{
  "model": "audio captioner",
  "encoder_norm": "batchnorm",
  "decoder_width": 256,
  "decoder_norm": "layernorm",
  "decoder_activation": "squared_relu",
  "decoder_mlp_ratio": 3,
  "decoder_qk_norm": false,
  "decoder_drop_path": 0.15,
  "optimizer": "normuon",
  "adamw_lr_other_params": 0.0013,
  "batch_size": 128,
  "final_lr_fraction": 0,
  "weight_decay": 0.01,
  "adamw_weight_decay_other_params": 0
}
Rows from block 4 of the audio encoder of a small audio captioner, named by matrix and row number. Rows with one number belong to one channel. Each number is 50 + 10 x the weight over its row's rms, rounded and kept within 0 to 99. All counts start at 0. After the name is the row's rms in percent of the matrix's.
Before each channel's rows are labels from the 100 clips, of 14976, where the channel reaches its highest value: "responds to" is what is common among them. Only what is clearly more common there than usual is listed. The data: drum patterns on synthesised drum kits. In brackets: how many of the 100.
# convs1: first pointwise conv (encoder.blocks.4.convs.1.weight, 128x128x1), inputs 0-63
# convs3: second pointwise conv (encoder.blocks.4.convs.3.weight, 128x128x1, transposed), outputs 0-63

responds to: snare (81); closed hi-hat (75); clipping (37); text has "clipped" (37)
convs1.107 091:54 56 52 36 78 34 66 49 66 41 58 30 59 55 44 41 45 39 49 65 48 45 43 59 45 33 50 45 54 36 47 54 42 55 56 68 37 44 79 52 50 57 58 55 39 71 66 48 29 54 39 48 49 47 45 58 49 74 34 59 48 50 59 46
convs3.107 079:54 33 59 34 58 44 49 51 57 58 39 41 52 58 47 40 56 48 38 39 59 41 47 59 58 47 41 40 42 63 51 41 45 52 48 40 40 63 48 55 64 35 45 40 60 53 47 55 56 35 56 74 31 25 38 52 31 44 48 47 50 63 58 48

responds to: crash cymbal (64); clipping (57); text has "clipped" (57)
convs1.121 100:29 44 55 48 36 50 42 36 60 39 40 52 65 51 59 38 51 45 55 55 41 57 75 42 63 35 65 64 41 29 58 47 25 58 28 69 47 43 46 55 45 55 42 42 55 60 62 48 75 61 47 50 40 35 52 40 37 43 48 38 49 36 43 42
convs3.121 104:50 62 29 49 54 33 46 56 53 55 49 70 53 60 51 54 42 55 49 33 45 52 50 49 57 50 51 48 59 57 37 57 54 56 54 55 48 66 49 59 48 39 57 45 38 49 58 42 50 44 43 50 43 42 50 59 75 46 47 66 57 49 47 45

responds to: crash cymbal (46); clipping (33); text has "clipped" (33)
convs1.19 113:50 53 23 48 58 44 47 51 49 38 47 47 54 52 51 54 46 52 40 63 65 42 11 81 46 36 53 39 51 67 56 58 52 65 48 26 50 52 39 49 36 36 39 51 38 56 50 47 41 63 44 43 44 42 48 32 60 44 38 60 49 65 51 56
convs3.19 104:54 55 80 47 63 23 47 52 58 41 63 57 47 49 46 68 40 56 60 48 28 31 49 40 40 55 44 65 58 51 48 58 51 37 43 31 52 37 48 38 53 54 51 59 40 49 51 48 70 38 42 41 55 51 58 49 46 47 45 45 48 39 47 39

responds to: closed hi-hat (62); clipping (49); text has "clipped" (49); pattern: breakbeat (26)
convs1.20 093:41 44 41 50 54 58 51 61 41 46 44 63 45 39 52 56 50 54 30 34 43 50 57 61 50 30 63 40 53 61 59 45 54 56 51 65 51 76 56 60 32 63 55 50 52 47 44 48 60 61 42 32 58 52 48 47 47 64 61 44 40 58 41 57
convs3.20 080:49 60 46 47 64 57 53 47 59 61 65 49 58 59 57 47 48 68 55 64 38 51 43 56 37 44 43 53 46 63 50 22 48 39 47 60 70 39 52 64 46 30 53 50 72 45 48 60 43 57 60 53 75 58 54 49 51 70 57 54 60 51 50 51

responds to: reverberation (80); text has "room" (80); text has "reverberant" (80); clipping (33)
convs1.114 094:50 69 53 59 55 54 59 52 50 53 53 43 38 44 72 52 32 64 53 56 20 51 54 49 54 42 48 48 55 31 44 56 56 57 58 39 42 69 36 53 43 39 68 71 41 45 46 49 54 45 50 44 41 57 42 42 42 73 67 47 64 36 50 48
convs3.114 097:64 35 49 61 54 54 52 37 62 44 32 54 33 48 46 70 62 42 49 49 46 42 53 49 61 39 53 57 46 39 49 59 44 73 41 50 39 43 56 47 68 36 48 58 27 54 71 52 61 52 59 61 53 58 36 49 56 61 52 56 29 61 55 46

responds to: closed hi-hat (68); clipping (38); text has "clipped" (38); waltz (34)
convs1.82 105:46 62 56 45 46 51 68 65 28 59 57 51 67 43 68 50 49 50 41 55 56 40 57 56 67 40 65 53 42 46 60 45 60 50 69 62 51 36 43 52 61 34 52 62 45 43 45 53 72 45 35 50 54 38 38 35 57 34 55 19 42 51 62 42
convs3.82 103:50 50 67 57 44 44 63 47 63 58 49 44 45 40 60 64 49 62 54 63 77 44 50 49 44 53 43 22 41 45 36 59 48 49 41 50 52 67 29 43 47 44 41 76 36 40 54 57 52 48 64 49 52 47 62 60 45 57 51 50 50 66 34 52

responds to: crash cymbal (75); clipping (45); text has "clipped" (45)
convs1.93 108:49 44 71 57 52 59 45 56 58 65 50 38 59 59 47 43 53 50 55 38 53 41 31 52 61 43 69 58 43 51 31 73 38 41 58 27 50 54 29 48 52 57 38 42 51 60 59 39 49 41 55 45 46 44 47 70 47 48 58 44 56 45 47 53
convs3.93 106:34 54 70 48 49 58 56 46 51 57 43 50 44 55 62 57 51 52 37 62 63 23 51 48 48 54 50 53 57 52 54 32 46 69 26 49 46 46 44 51 51 53 53 53 41 48 63 58 55 49 57 42 64 57 47 56 50 37 54 52 40 52 52 52

responds to: clipping (52); text has "clipped" (52); rimshot (50); dembow (29)
convs1.25 099:67 51 36 41 42 52 55 37 52 40 54 44 47 42 54 45 39 54 52 47 52 60 54 55 64 65 47 47 55 60 46 46 58 42 53 53 47 47 48 47 58 45 67 33 49 66 67 51 72 39 60 47 51 50 31 69 61 48 52 40 32 49 39 61
convs3.25 105:63 51 49 56 50 57 44 27 36 48 44 42 44 46 57 44 30 68 31 40 56 54 61 33 37 53 57 44 45 39 58 40 24 51 49 54 49 60 46 63 53 69 50 54 54 50 53 75 56 31 71 54 42 41 62 52 65 41 69 74 36 38 40 45

responds to: closed hi-hat (63); clipping (53); text has "clipped" (53); tempo: 120 to 130 bpm (33)
convs1.4 096:49 35 49 53 45 50 49 63 46 37 38 69 57 44 50 52 57 57 33 40 46 32 57 62 44 42 35 43 54 63 55 57 44 46 49 59 42 46 50 28 54 45 38 57 66 46 42 43 48 49 38 38 56 49 41 68 46 72 61 57 55 55 56 46
convs3.4 096:39 46 39 79 54 53 58 40 72 59 52 62 33 38 57 55 46 48 58 54 51 40 57 20 57 51 45 44 38 51 43 54 46 37 31 61 66 61 37 50 50 49 36 46 40 50 52 58 71 44 39 53 36 56 50 45 75 62 50 50 52 48 45 61

responds to: crash cymbal (50); clipping (39); text has "clipped" (39); shuffle (25)
convs1.8 108:47 63 52 45 52 44 59 28 77 59 47 43 52 63 55 49 55 50 55 51 38 60 23 36 57 62 60 41 55 54 45 60 63 53 33 39 49 54 73 57 54 42 41 63 47 41 64 44 39 58 63 50 50 45 51 35 40 51 52 38 46 47 49 49
convs3.8 099:54 52 57 62 49 38 54 52 51 60 55 64 45 53 68 56 48 44 44 64 52 30 47 36 67 58 53 43 52 49 51 49 62 53 24 49 43 46 47 36 45 67 40 44 41 49 47 60 56 56 60 40 46 46 55 67 55 63 33 65 31 42 47 39

responds to: closed hi-hat (87)
convs1.69 110:51 72 33 33 40 47 38 52 49 46 54 37 41 67 39 49 58 57 39 43 64 70 46 55 35 36 61 47 41 63 57 58 45 44 46 60 38 43 51 61 52 38 49 54 48 48 37 50 26 50 64 45 61 44 36 38 39 58 56 52 51 71 62 49
convs3.69 095:52 55 37 40 49 55 44 50 56 42 54 49 51 51 53 51 71 38 40 54 49 34 58 58 57 67 66 32 35 58 62 40 48 67 46 51 42 58 62 51 52 44 49 63 61 68 45 60 52 72 58 44 29 57 58 43 44 62 65 63 35 53 55 67

responds to: clipping (46); text has "clipped" (46); dembow (25)
convs1.103 095:54 43 59 46 53 45 50 58 49 53 46 69 55 55 69 62 45 47 41 56 56 20 57 58 59 44 47 43 61 52 55 56 53 52 34 59 49 56 44 51 50 58 39 55 54 38 62 64 64 70 56 61 65 54 52 49 18 56 48 45 49 49 41 44
convs3.103 090:49 52 38 47 57 36 41 36 48 52 34 46 64 72 56 65 51 72 56 46 65 65 49 59 70 44 39 41 47 39 43 52 52 54 38 34 49 65 30 51 44 42 70 47 52 68 58 52 43 51 56 59 64 60 39 53 49 61 62 41 43 44 44 64

responds to: clipping (38); text has "clipped" (38); march (36); tempo: 100 to 110 bpm (29)
convs1.30 111:51 76 45 44 40 56 52 51 51 60 52 50 67 55 49 56 44 28 37 42 85 42 39 37 50 42 46 45 51 45 43 60 43 50 69 41 31 33 70 44 42 39 47 59 49 45 59 60 44 37 34 56 44 43 36 39 50 57 39 45 54 51 39 66
convs3.30 111:41 65 59 54 40 45 51 45 55 45 46 47 30 58 52 73 51 01 49 50 41 66 54 53 54 55 55 41 56 48 50 64 39 47 42 55 48 52 42 38 47 44 57 72 41 39 46 66 53 46 43 59 57 47 49 58 41 63 57 58 55 42 41 36

responds to: reverberation (76); text has "room" (76); text has "reverberant" (76); muffled (low-pass) (33)
convs1.84 107:48 63 46 57 47 57 52 48 52 35 36 29 45 46 48 52 48 53 55 56 61 58 40 72 68 41 55 79 46 56 58 35 42 45 45 68 62 56 64 48 62 62 47 59 45 42 59 37 57 37 56 58 60 59 38 45 57 49 46 55 65 49 26 29
convs3.84 088:47 48 58 62 50 33 64 40 60 24 41 50 58 35 50 35 51 45 42 59 41 52 50 59 69 40 43 47 48 50 66 41 43 55 44 57 49 63 51 56 46 65 41 69 47 52 47 30 46 47 42 43 53 45 46 38 70 50 72 54 62 65 54 60

responds to: clipping (54); text has "clipped" (54)
convs1.116 097:57 37 73 69 53 45 54 47 35 69 54 61 32 30 63 48 46 44 68 70 51 46 48 63 66 41 42 32 51 45 46 48 61 41 55 53 51 35 68 41 46 46 55 54 40 43 50 43 45 53 38 63 51 38 63 53 32 54 55 41 51 37 48 49
convs3.116 095:63 33 67 54 51 48 56 54 54 48 49 50 59 51 36 62 39 41 55 61 45 43 67 50 53 58 39 53 51 45 62 36 63 58 53 67 57 59 22 45 49 40 60 37 61 53 29 54 47 46 60 53 52 41 53 40 48 56 33 49 37 48 58 62

responds to: snare (86); clipping (34); text has "clipped" (34); dembow (33)
convs1.35 097:49 39 56 63 59 50 56 56 47 52 61 41 53 63 51 46 52 49 53 60 48 67 62 38 55 64 50 47 23 38 58 54 50 52 50 38 47 58 47 51 67 44 57 45 54 58 36 55 42 68 44 73 57 43 56 24 51 64 66 54 48 61 37 53
convs3.35 087:58 44 66 60 49 53 54 46 48 60 53 50 52 46 54 35 48 45 63 55 61 58 45 48 44 28 32 72 44 44 47 46 56 69 37 45 54 59 51 56 83 46 31 59 45 49 63 51 46 41 42 66 48 42 52 63 36 58 52 59 67 61 54 48

responds to: snare (82); march (32)
convs1.33 112:53 26 33 49 61 50 49 61 52 56 44 31 39 42 39 40 54 46 35 36 51 47 51 51 40 60 42 49 46 64 36 65 52 64 48 54 63 52 63 64 33 55 67 44 50 47 51 57 58 64 46 45 75 45 49 48 34 57 53 41 50 61 59 42
convs3.33 098:51 62 65 51 43 60 50 44 36 64 55 40 51 55 44 54 47 48 28 46 37 55 52 59 30 46 48 71 63 57 43 48 44 49 45 67 53 57 43 46 39 64 63 42 42 64 42 42 55 63 48 37 60 52 58 41 42 63 43 42 30 57 52 29

responds to: reverberation (85); text has "room" (85); text has "reverberant" (85); shaker (61)
convs1.21 098:46 39 47 28 49 51 55 49 38 43 51 59 47 44 51 60 46 48 61 65 55 40 44 58 49 63 50 37 70 42 34 35 42 70 58 34 38 57 46 44 82 34 57 40 48 50 73 51 54 56 71 54 45 53 56 43 54 48 44 55 49 39 25 53
convs3.21 094:55 59 55 45 55 60 64 47 46 40 64 64 57 50 48 43 38 53 65 66 38 60 45 62 45 45 49 62 68 52 62 45 60 35 67 36 38 44 41 55 75 45 51 48 46 47 39 55 68 31 49 59 47 51 70 62 51 59 62 38 45 49 45 40

responds to: clipping (59); text has "clipped" (59)
convs1.2 100:40 62 38 52 45 58 53 61 41 68 46 52 54 45 40 41 41 48 58 52 41 53 49 48 51 60 70 60 57 43 47 49 53 49 56 39 43 57 51 56 58 51 41 47 58 42 45 59 42 49 64 43 67 53 54 51 48 51 56 48 39 43 55 53
convs3.2 095:50 36 42 50 48 52 42 49 32 56 46 50 56 60 47 65 49 38 27 59 52 49 51 47 36 53 49 47 34 66 38 65 32 41 50 66 47 49 33 40 45 54 50 60 48 47 41 53 63 57 50 60 24 38 73 69 65 46 51 43 56 46 50 64

responds to: snare (80); clipping (46); text has "clipped" (46)
convs1.44 102:48 39 47 53 32 66 54 59 63 66 54 53 52 48 59 63 51 45 62 49 54 58 55 75 51 56 40 42 31 62 54 45 63 38 56 58 41 42 49 62 37 46 54 38 42 25 42 42 36 32 47 45 53 51 45 34 42 65 52 60 42 56 60 49
convs3.44 092:31 49 38 43 41 29 45 50 43 49 57 54 58 48 53 48 33 38 71 48 39 56 44 45 48 43 54 51 47 43 37 46 52 52 50 51 49 59 53 61 56 51 69 53 57 22 56 33 25 46 45 54 75 53 32 44 47 50 39 53 56 57 44 63

responds to: clipping (35); text has "clipped" (35)
convs1.13 107:54 54 47 45 39 66 55 60 46 46 54 52 70 75 37 44 57 49 32 73 28 46 54 45 50 51 46 53 59 42 50 31 39 68 59 49 50 57 57 65 67 53 60 47 55 55 38 59 47 42 43 59 61 48 57 61 46 55 62 58 44 36 42 58
convs3.13 103:56 51 53 48 41 68 55 50 26 57 35 48 51 43 50 51 51 39 63 66 56 86 54 38 48 43 53 52 48 31 50 46 54 51 55 71 43 56 42 53 40 35 52 28 59 56 48 64 42 52 49 47 38 74 56 45 52 54 51 39 62 62 42 53